Rows from block 5 of the encoder, named by matrix and row number. Each number is 500 + 40 x the weight over the matrix's rms, rounded and kept within 0 to 999. All counts start at 0. Numbers have three digits each.
# convs1: 3x3 conv (encoder.blocks.5.convs.1.weight, 112x112x3x3), inputs 60-65, a 3x3 kernel for each
convs1.0:502435526381462704494494423482468519504475593518498552527512511503483498449522525539519524542425491480454540483510473465551561618424473499513394501532556482364608
convs1.1:477456514506537551492544535535448474492534531513527535487544486518467540508489464491528535455496468493507523503481494504470473456521512496468477521565548453488475
convs1.2:507515586456542617504496515561523548366454590460423528540530585423353509536488526486493574486625433529542489517533497507564544538466481476499467488680550447498478
convs1.3:509473532480430549489483488489513533520511506514439450511506518517496506441455489503482538458561472526524512501494475527477497489480457562500491496456460420525447
convs1.4:479494519441408510524531553504536494477508565477550526522575497504500565485579589508496517484440585438446446492468502442340478485559501473442526498585492538471478
convs1.5:472496485457585476502468511518501498532568537497504477522486480506505443493483481568534501519309522516528502462470506431477449510479507527519512505536417525478496
convs1.6:476509486513458489507490475486499515513500508509499551500483519466567468475457483497516503483516513518531528509521482516491514496504521503453488550527528487510505
convs1.7:436436434497324533483544424453568444528454520469569513477516420529541496503513521496491495422581520494441518493553522441492520511506512560552556463551444560503514
convs1.8:519442505486634498554559523485519449490461545468513475500497503508501526488528523491485507506484496536519480506499489470467569474553487516500503467474547511476475
convs1.9:500501450473539549530567571476512501484527498476503528537516493539505454476551558497498510493432555532551544503459528530488503512456530470520442497605531483481530
convs1.10:478407512455528464537547551532451514564530525477516471521497496529610558581587569480559490432531511546504502532524496450515494486484517506511504493505477577483466
convs1.11:540506503494511488486404605504462527499635591533577519522475537515496504526477508486472508514537549465539471476545505563568494510497484505541484465433510481515506
convs1.12:491499512446494505463420526559473488543572394527470538477468560555508547473438532495509511530538564518453515520570531455556479532464449548515533517590543553492555
convs1.13:496444540487517408475452478497496513493540458510487542462530495488485444479505473461512489435452528435469521499469495516519472473514530468501479516468528530498492
convs1.14:464540539501471439505482446497513606550396396548462543555541595511517468477449572503443487517575508480434489486526494506535444484456403413486536460483475529459543
convs1.15:538547529493460618481560539534540505449428602521526450416506444535449523492499424449475433539448484488535487491561538521446534488517485502472503551519503549549524
convs1.16:506481530495518494549523523514518499492506527490487515506519505505453538472502487490486554471482509503471534486492474519518515507508484503489509498579530487503537
convs1.17:452483506539490483478520525504478479492507513456521485486507515480472518504442499528490511466539520556523568463496493542469476512511497517503491513506507422552456
convs1.18:526498493471464487503502493511516474502470526512511479508487509484459456491504478471483501498557499488494499500482518495393502517510529490455499514503538493527470
convs1.19:520487500445599486466422549556552513488391507488561471519585481473516516518492444418542491480475495449499430464530483436448538565508458461497484530519447544526570
convs1.20:474550470480545398496483408518474482498434417505520520522516501500505526452515576500561476498556523588414551532502477491552478491481466499499491501599490460420520
convs1.21:521441523486449537487470500504576495540500477478506484494474494482511507507470481499466523503508452502553523464501472492502484458463463513476512522533549508553498
convs1.22:472541505486493476508569526508517469530471552602507509496456535465533494465513534541511487463547506475444568517516537451506518533529508550523507520489523553459485
convs1.23:527519491551540462543506508556513459517505386541473495501466599530439542593458496475473528482518452431517459468542425478433616434397508435525375515356453389584432
convs1.24:494481502505441570479545513491507500494425555517558476537535547510486517503455533550479548489497507472492464525519465506493482415498466489508513478451610464546465
convs1.25:508507509515511549492525531582490427462528539507496605485512444471563454500529437431484500479470483480505499453561447529434523474538555517489504539509481505492498
convs1.26:522472585536413505542514522464503498527606499495462542565498517521479528420534485529535473473520569505485524486608540437604491467529549505501576434446591544477455
convs1.27:494540521544443553494493533470415544441392593599542565480495514501459507493633514465466502489426448421530445519441532563522550460540589496496495512563433490512495
convs1.28:516509471511446490504515492444501500535468554512491493458532502516433503459603523508534445507464475504432463415494573470507526540618431530548505465465449489533488
convs1.29:529484502496386497441430552490534514590466451505508547520489502513460498498489493492404500447462498461499398555578475565471462470426533473406490514437445459460487
convs1.30:460551461480462474487450520489489467495518510503506506488536518515457548511497492504516503461498481509541556533471503486563516499527520486480518531540473475578579
convs1.31:514489426500534510507517468483522506487535535538546463470528440569531509511475526524497496494541572539557495497539507466542457509503434490486506457529420505517449
convs1.32:447522516524462497528439449527543484516458545503531541511511471525526567514504512525493540503520448500457540493469432507460574468550458510501474478416423472560491
convs1.33:509502513444546498533478492473483575456456431512477529496468527462448500521423449495510467526513536509433498496502529444471479469515506528489482532513518524528519
convs1.34:475466520443556542459581527499472488553465522475501490502495465515418510482450484512479495529402496538553563470521489457436545506540483543522500528456474510539492
convs1.35:492452569509546587536476529507529498515519534507518535502491485519512555449526528527450535545472525509477488509502462495359490465512475476464479493444464525495480
convs1.36:401518505477574471500455482558476473421582474540419455527490511470620480501553492478466485518484446477587540520574450552378581461555492567459412545464458485458485
convs1.37:508523538552513429519452561474501532529622532476530490535481561542532508548566557465547444442486560530459460478465504462501456446457522488505514535471475515445508
convs1.38:466487453476429509490461473487524432538451535478439502426529445476542520475406511505494513521486530514503582452535509519435482510533492500461473463359465506434479
convs1.39:447526495508663484503508461507486521484593498495516497485480497513473441491507514493497500467488517492495478542536469542506477544468502496552543490551449476458455
convs1.40:501512484469414581420520508482453564518584472513473528510502431465541449440569509583556463477492516550411534566464606479541397537594506487505620560315522596468497
convs1.41:511459559486508504520514520538507495553508513521519510479471489504499480511534541477470475490492517473505516505487492509480490456507521485487527499434466507465502
convs1.42:536504457485442475498462495512445476431457454506502456522523520513519517484498546488515551543491451483533535446501524504485504535509479467496470502504524516512466
convs1.43:553537475495459461462543458483544506405447501516509526483455475469474473472572469473448494540641503440461532548460533521551559529493601534464479577523578519489517
convs1.44:496489541467530464515448500496457542576422496536575460477538578574456508423463477518518494447455609482496475523440496494503542601452463463570464504474505478465525
convs1.45:509465408543397444555397496506525462424427481495566525480494525550451581624478479484497588497490518545489492438487481540452450476556463455483427463398583476510435
convs1.46:467478490431480525544558510463467452530603472502466480485512507530450583522563527543515519505607492553510493529529482483487528495487511531484483471485471488474506
convs1.47:496480505486489512512486467507520486519469503462521518531482503501487493504497545482493481520526493531502495496505512472477481542485488498455485480414530500548487
convs1.48:540446562425559502455506590577458523513612421499500593535486500469564437450563483537461436479595549436500470546489530505512487542368546533522531546546372496521526
convs1.49:567479531510520407514528586538392474463479396537459563497386425507489448498463495483533499469441489479488469496477490534421395490468567559475494519602522550506474
convs1.50:504553417496547468500606467501493536510549571485540470503443544502494474571489537489508487462471483518488536502545463439472564499485485595568479481497549559475451
convs1.51:503506494467475509486514473493541563508452614454525539516514539528469635536473506548503478503494464492514465531535521481511563453473534515539510489456460516508512
convs1.52:500480530446463512542543537518488504506526439504418539481505502500465536469579522480516510522462499506496551447502482489535493478528482492505510486513478536508501
convs1.53:517474554519535509538445573511457506440472503551573554486512417478501492484474523493532503546429517495481550495463490492535536453512535471543364473624590419548468
convs1.54:450438483535458434400542434526523591548484509511462420459466437453513511446461446518437562522687411508525506503420505550481397433530538474454562575557485510525526
convs1.55:496476570495637580516525595515464521489523504457529435454532497501515499535482469489432537480479487530504523516520517548621465476479478490490460528567471502433513
convs1.56:491500517464507502525495552530503494501513526521481551447538485483499517507518478491504494502555503503427552446463492505509477446473510496495471561443519508531465
convs1.57:493538470536552505556515560548453498525471556537545438503488506488525431500478549532442559446536441499523598454523531417523462558427463434494504459498426557492510
convs1.58:467473525456561452438499436465527487516523467477423541532480404527510530453549478500530415484582527484513479496450477508566503520441530477545532571493545495538468
convs1.59:550476456494529498616577577525528561546511566453500532460549503469526513506448550476537447475314496557529531527535494530387443510555489465535427493501500547500442
convs1.60:525516487501420490501474558476521526465452520519566463476485535447511492451516472537559494530580485520471470492519464546483489465429563489577525525378475444370417
convs1.61:491481527509520588472521494507464491491557602471531501518473537537560457542523442485511526511441533534458480504533552499388593551422500516579541503417597527496585
convs1.62:493492514506419500511477585499489511485511456564508590563505555467500486527446495474485488485613518519459482533522546460567452524418515510526497484490501555517509
convs1.63:504482529479432526525472509470557516444533476521512454535533459531523463512520489533487495500447535531579420472506557513520486456474492493520520503548501464481560
convs1.64:474556445576459497468535502488521393487480523466533527504476615508534387435535503559447596536472439506487510478581515480482546473569518485559611462560430465468540
convs1.65:554486407463479495461503481488491492452447464483536565520472487553427503492558500486576502521459509477502494476487503500491429479484583499540544462499516517512500
convs1.66:501528456463358554441599546458523519530534557497516500511510505508523520550522562510516525475577524480581542454525466503429459481463463529490538511557425511533454
convs1.67:501497481510453539479500502488514464521469509509515483499500504514494530518492483466469487465494481488472508468498496454483503500545502515510506502436465508523505
convs1.68:498428532505419563506462543550504456499483513531554560517497499506470569471483536483499506500393492485533523489483493500451470488490473488478515530502494490445483
convs1.69:464497523532509500484513431471498514502537531456513490518496484536507480547501502497518500498448497545574487547530462498475561509435525518476500434408483489495508
convs1.70:498565527486485561459476464505527490453472426523532441500496515479578550536503539475498457496548502474453495454476485474467446430505422439495419505375544427460505
convs1.71:409590525581309480555468568486514539497527480436503537495580417525620498489531405495459487535521452455525429487538485618485464455479508503492536541509459451559517
convs1.72:493490502487534502512476505477529477495482492496495470490491522474541492479511507493470519474547526520532482503506533527572552514474543538561492440513517518473432
convs1.73:481487535533502477530429567480464442541474573401541479466479478455540488459504501505496481497509505515458525488526502519433500491557529488530479460447517476515511
convs1.74:477475490483519546519513518508501469506470500526485485481444464512490503524517473491503544504546478521459512503488455451511525540437490470484434475504451467574487
convs1.75:488578451505512451442462454505477512480452488547504545407422551526449477461510509432453502545561498502479465493562511515508589489535555456572445539434460498499512
convs1.76:505485511487447552499506518483469462523480461493501505492505528518533530525488525534467527476431500528512512510502497470465471513508472525527509475480524510464522
convs1.77:480500478482440527482472504491515466506543520568468536509531487487486569516534542460499468512513552492507527446500464520498473486494483504504546441486454535516512
convs1.78:519515484486511486516470518490538492497558513504478513510517514527474543493540523489505492490482498526515481492525497505518493509474481508470472484504520499456512
convs1.79:572360539464523501463573348484492563495512500566498448458546493538579508466513488476479427443504450498493505491516483490502436514487433494509465524469508470556469
convs1.80:490521491516506472509508497508539521509482592495503498506502497493465520496513492492460488507432474490461492494503493495533507517490486499486504507523464495502499
convs1.81:464506489449542556519576561523503518552546443493464514515464494529482475471498538480504538469450552493547487455471433487564556529512488544493496498562501511471636
convs1.82:443485515467469469573491479566479488535552468493448486480442484498523534487484516518445477517487477540466494537581520478501442505554524543500481530523423500454536
convs1.83:469471498521520543492511547510492452477475520490489440513487548455429541510536473543495532507482537515489534491474485525494568513511464488473507545506474489480529
convs1.84:451489510498515581534483529487500480502569496518500532512371496521485461572486507521510426464598517535514476549558540384465531529396509472466400511545517469446436
convs1.85:525494519466449463541511532528496503470505468476505491523569511521427480519460531505507496497492474487514503486484465513533584467529463455461475530520537484534496
convs1.86:504543530461592497475480456534473521470389576545535441477552531531580508496508558511482472457588497533433572490609528474380507499525476494526492442580509478497497
convs1.87:493513466494526520520507541509457510535499463458549544516445501526472460517580580531479490492491483530531559525497496505517540547493496496500500538472467495478503
convs1.88:475455515482491572528573542510507491491497457508488477528510505476490532461545517520480525487458507462525562507487518499568526504485451488485507500585436482541527
convs1.89:551443488465549475513515493565455550467525485492470600456503499470367458441568449479485436448541632502443435522480536516653525492491496538440484471495659565370555
convs1.90:546486477516529464464553506455503506500509554462539550507509450519535498545602482552472499532579475541483485519513533483542487529504435506526499534536605562446469
convs1.91:494451462534539505510438495456502507514482597497461471517468529531495485437475387504514455478566559524499548528523539505523531488511502537496481435507464516455528
convs1.92:494528467480592541516571485482482498521456513495482497497507513484559535503491500522490493465435475501478517478513510492449520521521517521497553491498509516548493
convs1.93:513460485510636473530521478514484487503481457476483506497516485502572563485512507494531531485467466487520529470523461557451505407509523515543502420407503502545514
convs1.94:510504509493505500478441539516489502536470551562510434486466492517466524494526483483496473542517468432465540508498525474495459499422522502501484520471512512457576
convs1.95:513439518496524535508511542491534534500563447482516493513436515474472498501506517502525501531476559473505533504490467473568483529484483488564451516551462493476421
convs1.96:531579532554523511467510534487506471568433515512516497521494552554447485503526445472558433509495488493426443459547510510547591520491563481507492470419558535467505
convs1.97:480436502513510439448492546516490479472490466525441523477500548492520544525525544448519494477595525518524526507443512523496478525514527464487479507596476562473470
convs1.98:474459398505536490547560533521514514571501529499520575529543427517499510512528525481592521429531502496505519510575457474450489471482600444495498477484592498511572
convs1.99:522524523444498518502499506516473495515501509489510510523468494519527494488480514483534469463476463550493501465536515468523494519528493491510506496545576502663468
convs1.100:560478499482535556461521527455485500374519578489576436490509484419412549449522451569545479522493452520494486446404440523437543473517462495524475509473525470470493
convs1.101:507570507493410533505446431430510513530396604504520524519478492515494510552468579505505546484410488466540482505499500550617474507526468531485512480501514465537476
convs1.102:538509552477511414511379548530524499527488442450535463463519485472484597518450479406450490453433545514426460530487500582513469460611511471420534563436441482485451
convs1.103:508518492493533498498487494491513461556466515547617514487478493527438502485562523486467492520526513525482474477462499501542533492504493491480489478474434486543482
convs1.104:499517526532507512511513497495533460480517542501497465475505511520471508496524480510478507512513511482520485505525507505451528501538510486517497502486609470497525
convs1.105:474525470520466518530509504499463485512554473476504482465543511484454455528474566523503479481477478497515530506510515529507438520556526510496556497612478555492519
convs1.106:511470493478576500507497523483463503517485522500502500524481499487552553506542492493494497519479510517515524517464502482483441466518492498522492496460536522492479
convs1.107:531459484479489519551427450502515480510491508461488589489555481533440500494612506486563483569474484516552492557502528493489495456452458498483522462431447479533436
convs1.108:506542506477486475507447549554521590458541404522588521517531536478560540538585522470503500509448523451469510546536492485523445571546499514477513509446469452463489
convs1.109:531446519506542472500516534476532502463507485495455506502501491528475601534561498485520517495473508442470457508519479497528453519499486488513546498495506511521484
convs1.110:554499467440469436464537562530454501547521473461455533552509481463481518539496540491454491544507491469501417548493596491540497487504472538481484540487461532608543
convs1.111:522502491551358454532460523526502471465562509442482519531466463492512494527515531465462553536515527494501469474442494479390515498538508489519519518562542501526502